Rows from block 6 of a small image deblurring model, named by matrix and row number. Each number is 500 + 25 x the weight over its row's rms, rounded and kept within 0 to 999. All counts start at 0. Numbers have three digits each. After the name is the row's rms in percent of the matrix's.
Before each channel's rows are labels from the 100 images, of 14848, where the channel reaches its highest value: "colour at peak" is the nearest of a few named colours to the mean colour under the peak. Only what is clearly more common there than usual is listed. The data: coloured fractals of 300 iterated function systems on busy backdrops. In brackets: how many of the 100, against the usual share in percent.
# conv: 3x3 conv (model.mid.0.conv.weight, 256x256x3x3, each kernel summed), inputs 0-127

colour at peak: brown (83 vs 27.2)
conv.200 113:478532483499531522528528516506471470521533484520524527477468529481525471508534515468469527524487480510533498470523480483482482523480481523478469526529518513522475492526470482478497534474531475532467477474511527527516473533474520529533526530480470469524528536467495470528470473525476525532514528471528473508474521476520480505486523467528529468476463470533509525528513533491472528482531

colour at peak: brown (62 vs 27.2)
conv.175 080:485519494499514501516508519516497473538515531520516508448476523463552460501509465498483497520474472518504492483528439483518499497499494507485506512530505533490485475506499485474531492490517481508495478485492539539544488494503545520513534498456462491518520501505513477533485486545445497509501501444511466537487505504510495513482509481517500503485529491517508528477504512490462530470511

colour at peak: pink (38 vs 17.7)
conv.120 050:495521501499502537507507565506492491552523538522556506451467522491533478499514499490470551548464477508520481475514457491500492521497498525491472504521498506501466497517480497461499513453500459530480509488511530546546489511462528522507538503443486485520514531471484475516476487548469506527497527456513465510490489466516496503472514484512515487502466475518511537502506508484462530454508

colour at peak: pink (37 vs 17.7)
conv.133 033:486513539463525465514498486602485489491527516483502514503478510494493499422516464489480482521515493560487518494507504556519505518511452454500529507493514519479520445521481513511463513486533484538495417487451517505504486526459475506512514512505464483485502535504473489502500501540490503516469506497522496518499498473496504481512496506492487456473521520508463509498467530550495502515514

colour at peak: brown (73 vs 27.2)
conv.205 114:519487542460485458491483443546478509481489491459504491481504493474503511453494452506513474502482481546494514511492468538552528518550464470488520485490495543453547455524509537481474489510521493505507459488461498512488511494508524495496500487494488513483501486524486504499506509504483473492464499491525500534519486498530549457530466494489473488481556508500462504483452498545494512475491

colour at peak: pink (38 vs 17.7)
conv.170 078:501526504490502518501504553544475482544524520514528504467470527481526475489511499495471522541460478522511470475516462494504501538498475514477482501531513516498478478522474498470488532459525452543489446469498535543552494533464533526512534498461462490510522531483487471525468491535453505525496531467547468509498494462519496494458504487511505475471466486514495540504502527499470534471516

colour at peak: pink (41 vs 17.7)
conv.84 041:502533519500503522504505556527494484538534477512540506474459520484518469479520486483464514542480489522523508473518483489502505500485491511482473506528510506501469492507474505477487529453532458556476470481500547557505491523446513523504545503463468481495513542457503470519466489558448502529496525460514469513503492461479490496481504479518523485480440465519478539509516511508459523490508

colour at peak: grey (64 vs 31.9)
conv.195 077:473523480510525537523528535505481482535516487548505524491490519477520479525515546484482531517488469510514484481524489459462466519450475527487470522522530504541465498529481467493519517482524475509476442481538517508542469516492506518522507527489487477520523500481499484521476472492485530519528512486525481495472529468512454531461535486522533468470472480517536513523544518449497512486521

colour at peak: black (44 vs 10.1)
conv.130 060:493502537453513480518508436544476502489507487466503508479474496481511501447526469483499513502478479557521520499507461547532508512537470490500505517494496533463525440546494523463472495505524499511475434490459512503454491520494509513509515520490501479512502513488472493499510489508504518505478516489522488529492504499538531475570480487502515479492558489523480509514454502523480506490501

colour at peak: grey (63 vs 31.9)
conv.107 070:479505477529511551503524554471498487530495507550501514492501507506491514527497566502512519497481503484489462511523482477453459489443499537499469510496528483556463521494493448485529505502502496486496479478549493500584478528518502510518468510520474496534510487499481500506489477479489536493540502510507500473480517481490440530439540495500526498494455506496524501510546518444521500498513

colour at peak: black (47 vs 10.1)
conv.166 061:484498528436517485523508429522513497504490500472529514472484501489521492467520446483497512517476477537532513494517469520561496506559498498517499523504485537448513452520506519484483487483477497486487484529488506496425483501503520505501512519468518484520498497499465494508509486515503506507483505476502484540475504534548552477563479485513498520537587499520495513514451488516477513474497

colour at peak: black (35 vs 10.1)
conv.156 059:474506505454534476532519431539487491496518482493522520474483509481532499466524473467498514513480469540545516496540463534528501498519489493499506527493507522464521458530486506474486500485515487516481458500483517485441487524494499524533526544460486484528516525495467492512504483493492525500490521474522488528466519526542538493560494480514518498507566483521506513525462527519486519463519

colour at peak: brown (69 vs 27.2)
conv.245 106:515488531446491470493483472580473514491500489467507489491507490479499514448498458512502489518487485576499505510492480539529520527543464478501516485487494527463530432541503529486468495502531490503507444502449493495496515493496494495499496488491494508485497501513507508491516511484517486491471504499543502526515490509537532472520487504488485488479564517498469506484438516546507502471488

colour at peak: brown (72 vs 27.2)
conv.240 086:484529481506523533521524541505485474530532494527527518475469527486526471518526524474469530532485484502530489468519479474485485515476494529480464521531509504515462497513472483478503529470518471529470477474517533525525477527468523526519535519472475474524520537467498470525470478535467525531509529472522471500477517477510474508480521471527525482489455474528513530523519525479468527481525

colour at peak: pink (37 vs 17.7)
conv.82 071:521480533460476459478472469538499521473485507458504480500516483498483519453483437527519480489494500524485512521483493546533529512553486465508527474480493519466531460512517540504469484515499513483524484512456485493481523484511484483485486477510516523475488488522498520479521520493521476480472490515503517523527476513521541475521471518477473494499556529482471489474448485538510484489483

colour at peak: brown (79 vs 27.2)
conv.248 106:475532480512529523527527523505472471524533485525524528482470531478523470513530521473469527525483476511528493470526485473474479520477486522477469528529523510523471501525470478484502532473531476530471480473513529525519473528468517529529525525478475472523527537463495470528471473525476523533514524476520472504475521472514476510481529472528529477479460471529513528527518530485476527485531

colour at peak: brown (81 vs 27.2)
conv.237 106:525492529456477466482477476570478513486499513463503481499506489486494511447491435520510480497491488558491505512490484545550530523557466472498520474485495542450527453533508533501446490508518500507511446498459497496491523492497500491492500483496498518476497500510489510488516521503501475485461497504517512545524481498532541471517471514482481479484538519489465495475456492549504495493487

colour at peak: pink (38 vs 17.7)
conv.66 042:496525503483508522513511544532495488527532478503556503451470517490518474494525489473469532550475494505551503476504463489501496516497492527492460505519499506500460488507479501470490521465506468539473463491496543554501491528457519516506547509455483482521503566451514473508470495566480506523495528464516471506494501494506496501497508462519518485500461462518500545510499508499457522462505

colour at peak: pink (42 vs 17.7)
conv.89 098:516475534449483464484482485530522518456482508468496485503520482519475517476482463518522476483513530522486535528465517527539529489535507474525526487476467506463529463480522533513480486527475527477527500530463478483452517472523483482479483481519514518479476480528519524478528526496541484476467484515484515528515482546503540472530468517485482526531553526477481480486461478534511486507479

colour at peak: black (48 vs 10.1)
conv.147 060:468497518451521470529524427524498499482500485470508521479483498477520488464525454469498510501477477537531511502524475531543508509548490494508500541498500531457518452530502520487485494496502505496479477511487501493423478502500512510508505529484509478516506507491461497506510486494510518496473510476506494530471513530537547481578481480518511502517588484518494506534456503523480511476505

colour at peak: black (32 vs 10.1)
conv.172 095:472507488478518497521516494499482491552516497491541515464487514472536491502519506478499534559450452527534486498537474490505466524518503525482489528510514499478503479527478486459500512467512457509484490483524514535504485513478541523514526529461478482528527502494486487523488480511479530505523536467528476507473520478533503517489508472514522496500563460518528532543473532496478523442514

colour at peak: brown (56 vs 27.2)
conv.15 100:526488536474477464475473464544498517470486504452488478505513483505481517453484457522514478493501515536480522513479511544539534502554483463509523473482487520454530473500517536505454482519499509490514487506460486491475524479509487485484488479512515518473487486517497513483522525488515474482465489508499517523525474518505542464529467522478476498497532509484453486476454485557512482505483